Rows from block 9, named by matrix and row number. Each number is 500 + 50 x the weight over its row's rms, rounded and kept within 0 to 999. All counts start at 0. Numbers have three digits each.
# convs0: expand pointwise conv (model.blocks.9.convs.0.weight, 384x96x1, standardized in use), inputs 0-31
convs0.40:603445490499544497564382553570614442488569548545468410472554467457543489481484467503479528594511
convs0.41:496477443443567557469513501473463616482549456435440490521473485445503498481457604508409501573563
convs0.42:480571489583441437448579454605571471546578447517503506444499423527470466519532513452592476494520
convs0.43:547507441599530431541594512495468475521509440495516485597500493538355545426513475539558501488440
convs0.44:466445552520539443393512509491496516542396514431478457516446413446494437524584460441488518508477
convs0.45:513477464491428463456482502575543587580449430506488380506495554497481433443538520476466438537548
convs0.46:475535529454474529491517616493534485579466457497530467424383507584548438405509439480529486596390
convs0.47:651460566504530437499412467564538476527447508525449412463561543493565493449473428589519361527436
convs0.48:577532615498463508474487510553465458497549446537522500413555545556542522505618437562517485500495
convs0.49:485427463578511536479434533500536515557520455441453382570502430432473484515568610464511550419559
convs0.50:511448552553405432405516541514461509531460508533483396507448436493530424483481456483451427490538
convs0.51:592525570599515505466498570500565624484483517494586516521537560545395543449461459531507394526462
convs0.52:537630526562456461490520562471538546656540457431423607508493500553455504487439532512547486460619
convs0.53:510464482552464514605543497458524543489469540538621475513544549489429465462542537530588370550397
convs0.54:489493620467533578559456504446586520540492543548482459495476536551514493477563474457457553487606
convs0.55:525588543503515600394534462460527523496482543539443491559463495468509571500596445515470515508504
convs0.56:602514415466483448520507576506525548522530517498486451532541421564510501481547544420584453487470
convs0.57:513577563550513474484522370524439480574532560507538500546469591453554515484527556578581503555508
convs0.58:469495482625484447488562440515453495522595523478536559515487518513386475533443426576482447514444
convs0.59:501515532522495555499593505529574590614520474412659529552556573485463514482537437538521501549496
convs0.60:461328481462529486537482543506507523447469518482444514450531495545446494523522531516528477445522
convs0.61:549429499588537558453441555449519580515577469567484450421436476450481551452488543553469349488478
convs0.62:513544581512478379519537507508522516507504381469533492464500448570502473460536430425485469511410
convs0.63:525468550585429568508559466536482545569501524488573536491546541526486530527457498487451380511484
convs0.64:615463563503504567531463433508514423442537502441501601359483544474542456472475442509494568527451
convs0.65:499436515499447513485560538518633588472467429518547436565485490541474487507503480533457437448562
convs0.66:599485460571493397491600511566499561534569474549487526411547540582464501461483589454494505475617
convs0.67:521426439546565458526500506531569529480534534474540461462469517458547451466393510479541454542492
convs0.68:414541529422376443462453555469495515526565443422510503537515436494509530464549605481466472376534
convs0.69:408457505481453410498538479488430572520470482474397399412465503654535495565561480538510500478515
convs0.70:452401471668436472525570557514523542492536599476440461546550533560449519495559521495485397466534
convs0.71:451560547615461602545517441570488559502522533644529568467447490523606465537433474527439482555526
convs0.72:500384565491482506483431418586568554541480628490415544504526446518495443452485466585470531387441
convs0.73:519450538444412520556370579622439445525447588444452490447483566543550510561538610540538538569462
convs0.74:435349483535532556464518556536539513522489443416576438446514432461430381502625533502591341510543
convs0.75:452613510501480468537556445528529593513552399457508554563485510437510545562452539528543516482533
convs0.76:508558506472555495479595517540507518512535517546480531426586402524517404486473548539456471543507
convs0.77:542535478625467485472434501547511526423448577500503490506496503481519483492534457434497408470557
convs0.78:537520488522523564463609623568583499515428434460423435541492484429474587547548448536433551550463
convs0.79:497472456521463465475523385510455496587494435529365498434477415547511532562587466539491497422521
convs0.80:471446512456510472519489444476568461485457482513486436571485537514499505566492422507489422508468
convs0.81:499486507474637548521535422526431482392440420534576546586440435388439572497526472473506532560497
convs0.82:493567487489481407518395528484484463572467480403408439564510486442557558432510500488410545543531
convs0.83:514524485585415474481442546507548520462504417453545455449472416528470396511469412464483449594509
convs0.84:397472472507576440538502553470481576476598544473484506449447436489474470530433481415498463357579
convs0.85:459422473463489540469487516450509505436462448417429576483479386488519513465455515487447505389476
convs0.86:479520510564414471473506421432525520522518519572444521461464563574516483449485514446491434545469
convs0.87:442488435477488467497444546534479446456578497410342481550446407403464533547500527459556498436559
convs0.88:513530503518431543541465550521445467524550519577389484545532542560583538472453511494542444462513
convs0.89:547489507525514536470554515505536466429493522417568489461582467461525474460521474456473407499520
convs0.90:430590481566460489407563385505480504480460493551442476477460439485444555526593426499504474488505
convs0.91:453417598544491498475480573567519501492448482486584412572507415581505389546556430540527508569439
convs0.92:502531441514532507418490447415449417475535501497406544509537498377440575467473433496439487530484
convs0.93:489506506440499568482431564491529553565456435541439452440478540514379415475557470560483501532431
convs0.94:487417499497549474523443493531484488520575494501390422494468459459537493466415356449439522506453
convs0.95:477455499474567493544543463550446448407455493454582421520466395413431591502615505518570548507494
convs0.96:455408563424511508481476540517528524687468432496526472500501531514553490478474505533483496509466
convs0.97:415386508476518492510499531466537501518540444441637461499479598504509545588567457557479496493511
convs0.98:515474513491475462503586482452495463491539538546555532543590444527600448453610520463510549450461
convs0.99:508514498444558479454555472564561426587450486449416562493468464475535482532496487404452535455470
convs0.100:512571602485499580538613511502507505449492522495477525570509483568455491485387551445501580523524
convs0.101:501453526418543511592557541543500536497478404480529524532492463501569567537510493510455489516455
convs0.102:459576508366524506471475517428543539532536549492550516520510539581488402471515484472508397484521
convs0.103:482443416504449482566510463606511535498506436491416463527479516600459483508528573457470579550505
convs0.104:497493500502428542529543502491556450484482457463496525496546548446493501453529554447470405474458
convs0.105:523553516577547473459561435484487432476399507501517563445503506433549394490457493545455509402494
convs0.106:551537498548505549505455575470498534565486609592594511459443497481550500500545514567464469509553
convs0.107:524498424514442459505520443521440511490513457514471448414555472465498535567513514525544581558614
convs0.108:527513552539523511564536488484426480403488516447527557537497535495526481524437434494431562419521
convs0.109:451500526513524455515507521551509420420455574451480497567576476446504480573549570454461544468547
convs0.110:497414582498537471540541500570506487480472523499533488574482495439606564546488555490504584547560
convs0.111:378413529482532482546508478420485525493460521483529511532566383531457490620572499459489557466484
convs0.112:501551508545508469465465495561613490462577559486524545515596506433563546523556487463560430564531
convs0.113:524546550440511571560537533503507484554495526577503524495564538534567536611528502480473502510506
convs0.114:513484550449475441484561388542479478541454435509533397439501534478489459512584478533401445391521
convs0.115:583647539426501540529609386492529478462499505493489573475430504553531541527559534486662539466557
convs0.116:498454490369424413570593442519492478466524452479514482544598523465539460517535428512513471419510
convs0.117:556515499515411481533547503486534557517487401456513599560432385438554490438454543438464405470571
convs0.118:484493537500571541463500556539595545551475476440533492527463501473433566616484518448566528532605
convs0.119:472444507393449529553551544454488470563523553576527541387566531512564525491611386555612533466506
convs0.120:557523459465562517518521412501461435498515434445458599544438442445439459519447498451502468504455
convs0.121:492418514469485452483507536521501493516566473447552538345504481433447466548485398508566476563517
convs0.122:513461456495513507527598514501562517490503573510491529553439445504396574535480449450548524445495
convs0.123:537633582496529556531524550491537567572525466456505548473516588524476511546486461481493513493477
convs0.124:495543546470464467475510437587405402415565441508468505477533506487449465486470401518427495559524
convs0.125:503538569438532545537520493436633543605481517496505458558470507540490541578515528467576512511539
convs0.126:542506541436479576577548435504541476535487548499437538507554584477512533514457493500516503497505
convs0.127:576446565458513490423464558507532501684552570546535488482570497531542511551519508464521508386504
convs0.128:499467462434516508547521418549438447574495454456472579583460420459466524507469458470558439477386
convs0.129:525406424445466477489489450513460478465469536508479447543507513533573474576555520517515479555496
convs0.130:460461537546463479486501610420557470435501523351470533547493383523461427494551448401523500578454
convs0.131:501504523541462470557587557454611547508498485494494498535491520510523520577432517397498500486531
convs0.132:455444522512499476569593554554567486463546496510461541530554459470502411590516422481521553418399
convs0.133:515429521591507406535501574405541522454551383390562471496468542470516633464435458429493455559495
convs0.134:445461492499554403522547548414560472483478471479495506519560435482413495487543431416571431510459
convs0.135:560595466492480512521402487522441498519498501381542489406504450437546546490528403571539475527517
convs0.136:526550582428481474519396527429525392542413522467555411513474580586464492507496437468518502531506
convs0.137:416473523488515418460524443541490448527492450578487494530471493497506438523509489478499490556407
convs0.138:501441489521546389508584473461588432454572539486474432504530451472418381470523478433587478479471
convs0.139:425462459482458515582394506472507568486544534497446495507570473488503508490555467422521454450529
convs0.140:566525583525435569455470511418543454512483474462556496454478500551524461484462448571470423481374
convs0.141:509558492367564474565555471463441501550476455524580415490489536530505527517582603401545505481526
convs0.142:475547508479520496469485532434479449489551531509566458553515489559478548514554457485570539517500
convs0.143:418529456405498509485467434417481532515580381515449456450453495473557603556572547542519533464529
convs0.144:471532550393556458598470482494517516520539428501488532521508546467434478539553478485453442482542
convs0.145:540477465485481462402493416487581484532527505549500521493590434498511466554472515499500483481406
convs0.146:448438473466534473467376514536525536519470533497449513498599446530515493510502486534487506485498
convs0.147:516526537517517454577561468462529430513479449534551485617502519534505563435425395499443507543485
convs0.148:516563510561489503480530555416515499576543524475572540416562550533461532381438461528418389473385
convs0.149:585500580479545560576542453476490451573464486512470537482553465492483537565451523553475479433525
convs0.150:409549450416485512506476476467499442438525442478398518566442527446536457432506520477431417473549
convs0.151:573487559504492599495458509493501488480476536567496454518462519566505561532445449436420431484507
convs0.152:527539523476595434445476599530550604477509513538490485446469504514420521409527398483565465492467
convs0.153:525572531590600503476484573519535561532498511550525497440454496461482458524499466478530502525470
convs0.154:563459530434564516523525466538508497534519518516487495516525551471504533395499484472408525527439
convs0.155:511549543471533548549471455567541393469497467415496488495405544527415495571518504544429533514495
convs0.156:459484530491455534531484431515465522479523493547553445516516360482576535542516490572513451431502
convs0.157:458433461492441472540497479444572484551586440514519568556490538490532474586480442495475520473502
convs0.158:459502521508527497473501619439531437564499499429500547478557483556408532494503489439500470490471
convs0.159:505398453510529489440440501530473524506527520501439457502509512500526528535629477472468663484529
convs0.160:414468550526532547519562516428555537547530407498531444465454563504424432599500482519483520457466
convs0.161:526511518533532415564555527593471552475499487527629517535513477523617554451505417528463513489505
convs0.162:531531502594457415509540539538470559496427470505477516553503517491436571486571437546474533593451
convs0.163:397536584562502524427402506507443495456391494529544568445474511502526466556517481487457535423491
convs0.164:535570550428481493497570444496507417520469474564454556440412519546531479555557594461550490477607
convs0.165:528495515512495523485589505460445481417535536543565468516495389596542447515480446463451484506533
convs0.166:409463482409521535492481459415470492453529438491444432482466504502539580502594494505456504431500
convs0.167:497383549492566507467584533474585521536499458446512499517505514446507508498610513450479530546502
convs0.168:508508546523521481402540547516474519516495461465517504429478558507447480509526554531519564593494
convs0.169:519535455465524519498579455492436461491492506518494524504496503483481542529519484548447542538504
convs0.170:417460558526499598601520452529427545526522425543496470579552503497443625519583490431479497515522
convs0.171:493535535490554524530608518467579565565541489515567527547540559565513574587464537424518478500530
convs0.172:467543478455458519515511553563394503526629519460573490393362510478470552484511468501492453544440
convs0.173:454429452545493445597502470392453520466542473473423480523505516472491505502525540434458528492544
convs0.174:536501424414471446605505504515488440446577384460479503619505534495486421508548390440496402522475
convs0.175:473484515442496456446570471485485425483508524548500437454505492536591409498419557444425459551554
convs0.176:558504608402473522513571439516503512439520401579549524465493393505447442577536456506467529445516
convs0.177:555556528466517619575546411506477442432429488478474494475491545563490557460482482449500559537484
convs0.178:492516482448523488498522542486470464549464452449485515411439487541455506570500518504535493519545
convs0.179:459482513473511458624564544467602525525539492488467480537554510547581665512526556584494545495550
convs0.180:470512507488488501441562638443528506545515482552486525490511533439594485492495522578454477492513
convs0.181:543406460471439565472569445460518463532539536573525465551558504466568398561516588481497533562410
convs0.182:398465471514508527498373502476535662457500540489462518457497521525519607503560409506585526574584
convs0.183:493533483490459521561546483452467466500550436469507461528499485551578572458475491382420504450518
convs0.184:506494454514544487478518510376464442580542431526556437453565493557452475493532484535512417516577
convs0.185:499534462435533422541507548426554395523587516457553518448482508501417508474551456500590441470451
convs0.186:492590457422523522595481462422560530500509540490487554535485513514588487509496557428544546540520
convs0.187:494527558542524439542457588544429468513466488584506445509543487499604563503486402493475461502505
convs0.188:498547493516495540516481604556448497517595498442620471412392501520507540489519413538471512544472
convs0.189:473412581516495345483489549432486497487438579413527562518547382446408481505586438527562485483484
convs0.190:378547574501458558464470526537443496538495482484480600501435484537486468476485547421568448458500
convs0.191:459428487486454520564527424477457533511532497504503487550469531525458596483625442469449620555495
convs0.192:534518602461502449554601488632590581535590476545475500482537532480569485541527457508594471500532
convs0.193:532494493512484470543489518502371492474498516539544427506519474540544518482629504562569523548547
convs0.194:514406453464466550486522507473448431498492468513535513480461503564542576496497556533403481542579
convs0.195:602509489472496409506538502523437563430497364444523556457463579417562549529499496436534408521521
convs0.196:609517520435394425568479554497515489450561458474433497467429529462568494451530390442519571480533
convs0.197:450484585453517488557513531513595558513497415477537503486452529416530465469438490464574412461537
convs0.198:456506484405507556509435512524498492573501452482519468520447571475469503445428483548467459471474
convs0.199:514589553538481498486575498639419548500403562545555547592582514508489513508520503529464547534502
convs0.200:525492511565532511475521556533458527496602512587468437467560520534511477455478477444548362498432
convs0.201:594494488431400429510426523518481468465523483516485618388468612492625557515522434500525439470455
convs0.202:548545556513464563461486549551444423481441559605484544629551484586540522443448464467441474521562
convs0.203:539544481468515486388496534575504558559484412558477508601499482488490581449467486506476479493523
convs0.204:508517461362461584455454525445495524513437456452550497538445507514476523499434483540577436491505
convs0.205:568559468466548495476520506585419427436469532481516513485448438589501440540513445554504489476495
convs0.206:552555499556528529532509391585479356475599479552599569536563472408547463487532495487451594491478
convs0.207:561491433480508441413490482509520395570476409464488497535518501416552489475544492507529485433513
convs0.208:537459524399500466459514479543530504486497485534457521531505473380534511544534545508492545489521
convs0.209:513475507589476453559614375524431450458468571539422466583523509458461505460462501469563455453514
convs0.210:485435511490487442443557453497528506446467377431481491524485552429511548479441509481479436588498
convs0.211:616448493548509541523472517537474510462626467485499525444431475531424538547466569536463513535543
convs0.212:494513499471500492463487524558480573524484486436488532491491499488565481463496513574447510517492
convs0.213:503619472542472409478515455567455507412481510555477507539495465481551518485554495521530557499540
convs0.214:587552485548579540548471477528415471526551615522551480484455545582529554475427489478501463421496
convs0.215:469450536547536503529513520591456437435416487572473544596411413474548526506485579541426518520501
convs0.216:567515527471449412455500460579456530509634406529554559435516483430556528531393383526545499418502
convs0.217:557544506500507413478592528573524582537458462520566541493573546516534475515479418551418482547503
convs0.218:532453469466530540507480608498451504582560466467486481433392523513434521555539505538473509501455
convs0.219:449532421465453507507576521611472490513492472544549471598554513508510456539497553474469540442493
convs0.220:573401568573481458472530533479605563427583443513511468527599494521529447451526471482392399453440
convs0.221:508499519500457520506433482507492549438558502614540564483513564462543548468426354408551467405453
convs0.222:532508532464532547585551557569507487506565535559522536510467556470633545545529534479604607615580
convs0.223:389370465501481446550426569435537566543527555473519485457550409503497544518513515450509464461483
convs0.224:530490579521428454543493497452445457559516516534528467522529549436500519432492558475547468471501
convs0.225:546476501524564542393432462623513518478601438460590495500481582450542514510487402463482553525421
convs0.226:598523549514484479587500504621514445507621550430537501424415530510479582492551446466617524516438
convs0.227:544601468619571527601443432455447467544546577516578555485465488542519525479498456412440480472484
convs0.228:463492518532485509534525567425562532530500546608626534519505373505519493430554551495524454489498
convs0.229:525581566441511448431572504518507537468557410550557457529469512489551413494549467540486511458438
convs0.230:479499436496554466594376484472520450546580512496554558561501455575525542462434515474594471531461
convs0.231:543477457573459531482526574449519519586505548581529462520545448510565449472616571579500525469483
convs0.232:472509486539527412542588456483499507514568521526558526526557459525465515479539402428485489429557
convs0.233:454568534559530574525422458482453531595528573504498440428596600504455516510534458492499480495463
convs0.234:508554554446418574478534583589480536462578498409494530445447489547533469494471427558457499490511
convs0.235:447564583550537440420481583526502426490524563571447487525468459458470494523496419481470479444579
convs0.236:535495519559486528444591528469511482488472433469579562440466591520407490487518476446555431497431
convs0.237:538428512528425519453455552444563444528458490563539502568559549552508548571565536573502462528506
convs0.238:580499560516553512490527504594514534447496402597575520436527508534495489553534452509473480444513
convs0.239:484463477481440489493462477519540591477635440486561518603499521542556513487468382491549466435459
convs0.240:600525396518512537510451543550464494534563486419564472403443542498529548468482429493462510548398
convs0.241:574502517491411473451558503457482551485481553584467446463508391470484532444558596546556519510537
convs0.242:597501559609572474417526520506559480540524468451507393435504569488441458536520450563540488510469
convs0.243:466477464445519530461446496467451526606483476507511471542535538545547506473382557463588519547566
convs0.244:454394431489560442493488496498558424514581475546506404534477535507417562500433449475481523501481
convs0.245:487581422478522563528534479496537529536496461527494604510405563556425466518504446509561392498537
convs0.246:489420510418476394483539521590454516555532547558563553518465414512560540526464500384484557517471
convs0.247:502527468543542446451574505578496625505500540566551463551559556471506434563481587560506544479526
convs0.248:437467556514492486517406526539518546382610448438511471513462408514541445422490511488471397484510
convs0.249:617480582486544521592540574520453487509634517540462516500437527488486506559537524515526548520460
convs0.250:600543541449523474452452481400457470553461523595552521434489421489522455459463503451456445426509
convs0.251:502476565523549448543584562478520518581512532570446421512483424594503563430505490516502503484504
convs0.252:559544394491571524468469492534415473403445499501537566489442443465481394496425425528478460489515
convs0.253:510504612510406456514528569543515526492495473537537562511465502520520461498488491476592478555532
convs0.254:479569454502506478569556436472478438477476454633461452487492384537494482436423451491455479498446
convs0.255:539473524494479480463505504478471521512455520548489566541455531560485476467499602549480545512505
convs0.256:448567535494510503549582573488571473568530490603457503580541454547508437523456522596502493452444
convs0.257:462476493556433379523530518510516498535601482517409494636509428484580473499527514425532504428540
convs0.258:593551578484466473607520515504564502432661478560423475482405531473566460560523553450564522454568
convs0.259:565542532506413459440556458537415594464486527531472533466580443552600480508533577578486569566528
convs0.260:638523523513598515482501502570546540556546528589532506377458402437476521478483518562525482508463
convs0.261:508459517437455543466515464547590561405562434498545409455440529431533489467460413510495452460485
convs0.262:543448581462498493491503480508536441580489488514570523522474403574466450442551467571439499514535
convs0.263:508422564468460421474397531472492501524476490581532439549526424440517470476531546585484517468457
convs0.264:522481570437449441524478489486470589421441503492506452538507397536527517500591488499489504385535
convs0.265:472511523526460496534414466488503537504577533583472477601523530534558525537517436517489610474518
convs0.266:467468495520404452589505556481534530542664476575434502482448539461648570519514448493541561453532
convs0.267:475505476528461502510505478474486485616528477577463578624579497488507549535489490572492574456490
convs0.268:526493620562475482458462514518560547523472475513492491509620498534483547440459527541552383446497
convs0.269:577446487514488421465483472430546455527499501527519516416452410466454434458449444541516456531471
convs0.270:415549527439536579539513503461510441569529478427483453546426462390536481503445479605477502495507
convs0.271:452505472426563471531451531547475568480424466527424447552482469449582566428410533461579464492549
convs0.272:594469499583497548443520502503512553510541519495462418465503572617395462522517444557472384578427
convs0.273:571506520454594618478518454502428501568517534536525531446478511482508499541559453462526562481507
convs0.274:525457515596435463467361557580508560589464466415510459464439516443459490468499507507552316502536
convs0.275:567565434521570476463580556552449462514428513532492508529516526558497478497508529511520534445548
convs0.276:476448419498511539384483542483593481482465541481512506526490484436505567505483453456528500616528
convs0.277:507563495484599523483490520505469480464490528546546472452526447463460502530442481513484463480428
convs0.278:613526582560478430517518579554429572476494512572532522431536421480472521448586569604532521550522
convs0.279:550549463515573577474425421545579509529541522402551492452454444443476554445520488559461490577499
convs0.280:507472518575449534465540529542501497492529546516458489516438529580467615408479486553586493575511
convs0.281:548550513534532467509582504474537403523541477549538517504371438470425602492400438604516500435544
convs0.282:489599568506536477532576392472479525529550448520541469493534460587440505443571504471587405535420
convs0.283:562528487405570490582551522534464448448591602512471433540361507517481443550516476506490585499491
convs0.284:560514530509508527507483414551467464458408543527432569366470514461480446435559446473556428462428
convs0.285:543534526549524500473567500507545358524483554562548532456427537625437473499404432553536459444504
convs0.286:486446453426526483530436468430463527471584572559477558547572517581460484482503506463556452554339
convs0.287:476476531468451485480501567593533427457486471464543443443456416628472533462533418593571461514443
convs0.288:476507471523466455521476425500523579525436560553417548540566384408575466524506528445429523430469
convs0.289:447392544480522503471495566525492516527570533486543382451501496537426517570396506483548491440536
convs0.290:537520480591473569469495516521431461487433597540494424424550439570388467402504365479533452524445
convs0.291:485499406396454476401528523361535499496565557474510496564450498468532529454485587485465436470443
convs0.292:535463514571532453468461506521480560518512551525488509486494523594456495519528472527504530522490
convs0.293:518449510616533533508478535523505525506529583553485506512561454587421557520507563442529473520444
convs0.294:527537444390430554497461469520539376492527550459360488557520555422522485567489487479544544498443
convs0.295:421446611472453520450430437438547499490525439494492410610556501508467537470524480541515419504524
convs0.296:519514518559626533534536382400537442510588475553468447490482538490513449508483453533561524476400
convs0.297:463415484557455466555496555392497478577520413467532457485440484420569483545464487443550453557504
convs0.298:467424519489542538501480521482535484520556497505507490561515448370563485571545541432582531559541
convs0.299:450557387542535455454550568451426564490559590513474546476492570516470551503471544522379515574529
convs0.300:585511488496463519369518596534594533461516618473493584602498487469614506584507541496474483562529
convs0.301:508487582527452575478518514462604445502478491489492452544488434533516503521427479430560504597471
convs0.302:540505455478525453516418551521409453424521394479567414480421460422503509476443500512505536506481
convs0.303:526559514535437524502545450432623438511470422415465483553494494496444478464466485546499381436390
convs0.304:535474579590545490493517460469451519587621468472496587508535460540443535605432518457543541501516
convs0.305:458498537481593447539511589536487512446537500492454422459456463448410537536559593460496499546515
convs0.306:418537528430556511534476506631527538461491550504415480467516537602587448482527480531448533504500
convs0.307:513499436539443424409459450442533493573531460468518459510510475437485490483432499557528475539458
convs0.308:560511470564553574474439489655555493532501506449639496469505583466436500541496457588459476511489
convs0.309:540554453499539507599528493554471460551519523467473535520457542454476519492403540494439495543477
convs0.310:462513479426448496497479475483447514557542501460450372460505401471460507479492475619532565521556
convs0.311:529506504456425453545494511548464499462549466475520519477457405481545617520476403545508547460516
convs0.312:461522576442433495486451466545471425547549571470432576513515442491565458494539550535504577443542
convs0.313:576395495575458434499459543562533492637482549462511406509636528519485576492431512467564474482515
convs0.314:501454384485523385411527492596423455520502499581414488481474495457488453520549512484470448498496
convs0.315:553427548509526483477508568506514583517577448490526420424430469448500490562490569547498535550623
convs0.316:608544534433515571500476557470445513531496514476524531499466490530438559452446462444492520613489
convs0.317:494437419561486442429479454480424629577496484496451418548458463503463482594522512578451529465495
convs0.318:458611439498443543499513439446460491546479438570432618579502520611493562495565481464525547521531
convs0.319:563491541641544526517468562479586569507464467451470555475391520533368534481531487455520430500468
convs0.320:471436535532436440497552590436555536489554546511542490550470427533481521518440565469527584434499
convs0.321:571538473502513463403524442542451518489542557576460466418503509462525567509484531522459408498470
convs0.322:568552518439506575574517558568528467508470441479578533524544469460622509487517419524505435502432
convs0.323:521569516557438466501505539504530479533485437422493570544485407537542385451468537357540449500500
convs0.324:520515546507395456404582469395470506533485510529483405530427531505527488422401484494365534483441
convs0.325:541502512435452478551530480427547546559505491496503473448474499477444472559578491564440454530574
convs0.326:506537438544442496522611513442545539532543443448483427487470527525563513469523408424383407479443
convs0.327:495459526496510559419508547514444443466537462436507460476446463480445507572478447538452525522500
convs0.328:496439503526431514562489511502534588553604506540503454512504506503599444527521521534502580571527
convs0.329:534509425506483548444492571405517545510459422537513475406435487399519504483521550478540425449512
convs0.330:477519463592570397490518436559538509571588510523469599405514526527505391490457583476499475535523
convs0.331:465427515436469485560529544514585473555549449500507458534470445379574542542538590483527539628544
convs0.332:458513535457531461430486509532464602483501522527477481502442448465560524526517456505546492580455
convs0.333:508535479456483504552405484478460541560489406429520456538546494470502524490574459556502438547492
convs0.334:575475496443556566433439452474458556506565446430493408525470565609467515585522537606501507462452
convs0.335:509433439497500489526404444486557503482542507522506441540476405545515512518524477543475532509473
convs0.336:584435460556522537523437503484489582543603521490552416467526465423553553537519601506514524532648
convs0.337:500449450505504489515427441493554477495554490552506452544498403549534480540505487551471533509485
convs0.338:410540427525532420481469487565485535493500542535463464540485464500471531503552507559482591562600
convs0.339:508494400545511489500476398488566526481554472461428491442539524501503566563530497479564406468488
convs0.340:415482506430397388421493480499578462384513465499422579551410396450518366495541438439551491498449
convs0.341:490489562433489520476536477459624546471518552472517463537510456464424465479502572461565512556552
convs0.342:498523516524472522391538534509576512584545484567447614516435458531480429456376491499432532553397
convs0.343:574479446561502574497395423445461491518497480417509451480554580580466443494449519501481408485442
convs0.344:652511514612584518482542437475575572513493428560483512413420500526483540471490439541551476446404
convs0.345:534456548550507535482495491531505459498502473512452563503413522507347534493462478464599415557527
convs0.346:469457486543560539509495479396454538474475418505499497464535445590427509545522521474460514466412
convs0.347:529473473523486563462515561440518511515540536564493560508572541475383504458465607537512581586520
convs0.348:497535440510486469464479441476479471458572482582473425506443479574425522492458462551429530535403
convs0.349:439444490485503493488529580497568594496426508431534438570525444468556528532434530505433529441507
convs0.350:426539513542468399512602521451474540455491508455534491460461500458429476535591443526539461433478
convs0.351:492441438468454393513569408544476525494428535463476475424485478535487532540565432539434418515462
convs0.352:514519476570516473492469525503538476492516520563562442502433463328527529534478444533449458484521
convs0.353:406439305508628487510580453435519520444516543620570461480457541553474526503482454532482532518540
convs0.354:485487563542465445534489533469532455501521416491555464520405470439497443473512466553496499538544
convs0.355:622484547498507532505541525450561568437475420468434434447481520471502530465533421534520434461365
convs0.356:498415360538531474573532534488521575469539512580544510456566644600431532476503480558430464545502
convs0.357:572435546570476558539508525469574496545494448541512465531380487539501485489426472515528473445469
convs0.358:462397571548479516484399549444588544527427413465590450440475528494444446510504466456558523544434
convs0.359:539452496382531564489531606447550474440594501481470534595478466403571635514453490482494527451550
convs0.360:463536538589508503442507471504539502469476464484546518432457484488367440517418471521404500548435
convs0.361:479497388504463445494419429540428529624526458417484453494492554392566499619508544457535459534570
convs0.362:520425458468528525456480508560427533535567531535563433540493440457570490564441497484483579520465
convs0.363:547465571553449515506514563474587465516554453440520437476474420504521509419508489456595433564483
convs0.364:525611461492401534441456477532467522553537491526475579550563501579673512564493631494492570575500
convs0.365:419464547524588519466484503490533480504458430513518534401430436544506507506531568557528443539506
convs0.366:472495421544553522426653502360510555501479522568460566490496603526565531524519517523465594464477
convs0.367:493498431483483492567534462420539588495477480513460455546455596465572432533508498555535518445400
convs0.368:564515423583425507548500433498485523442510557579567547527505529427374526492494451471539523527511
convs0.369:469429349499530516463495526552435451531491500504448582482437548561490530561503511578402577527476
convs0.370:531508568451487549510517557534382421592497503580513530491510411440524509542459493526374483501533
convs0.371:524437437462527423427528468469487452437553462509467495501412527449578508497572571583477476423545
convs0.372:427498520510541455472555567543505487516589481544466522568471449427566438579569530457587466558591
convs0.373:525570459523536564517490527436477544449444388473499505563476474446505490520474575450546538472435
convs0.374:481371531481516541458511535414543475510581400477520413445477399473521514572459582466539476529478
convs0.375:488515465494546503457516511552483564447486477434573568488384418419579547532505560382405432502564
convs0.376:429450410508504499523529429465524597396558466494437436479498444461512486519527575511452406454491
convs0.377:529535505500526442489552516471426515450502481544443477495577410560419515555598483457443498448573
convs0.378:491468456522493515445419498454430542579551458478395485520445531520464474561572519526586458490536
convs0.379:528458471609476381566545504510472593595522578530496600457522524588537491492480510514482544543431
convs0.380:524530476528393566561463460519545484558547477439436398555571469545511566484577495494601486474526
convs0.381:494469582507486465544463461505383533584584473582435460513602461502548511562565524485471582433540
convs0.382:471540451500485483469411522461487455519440543543504460483553499524464559440512420471642521575525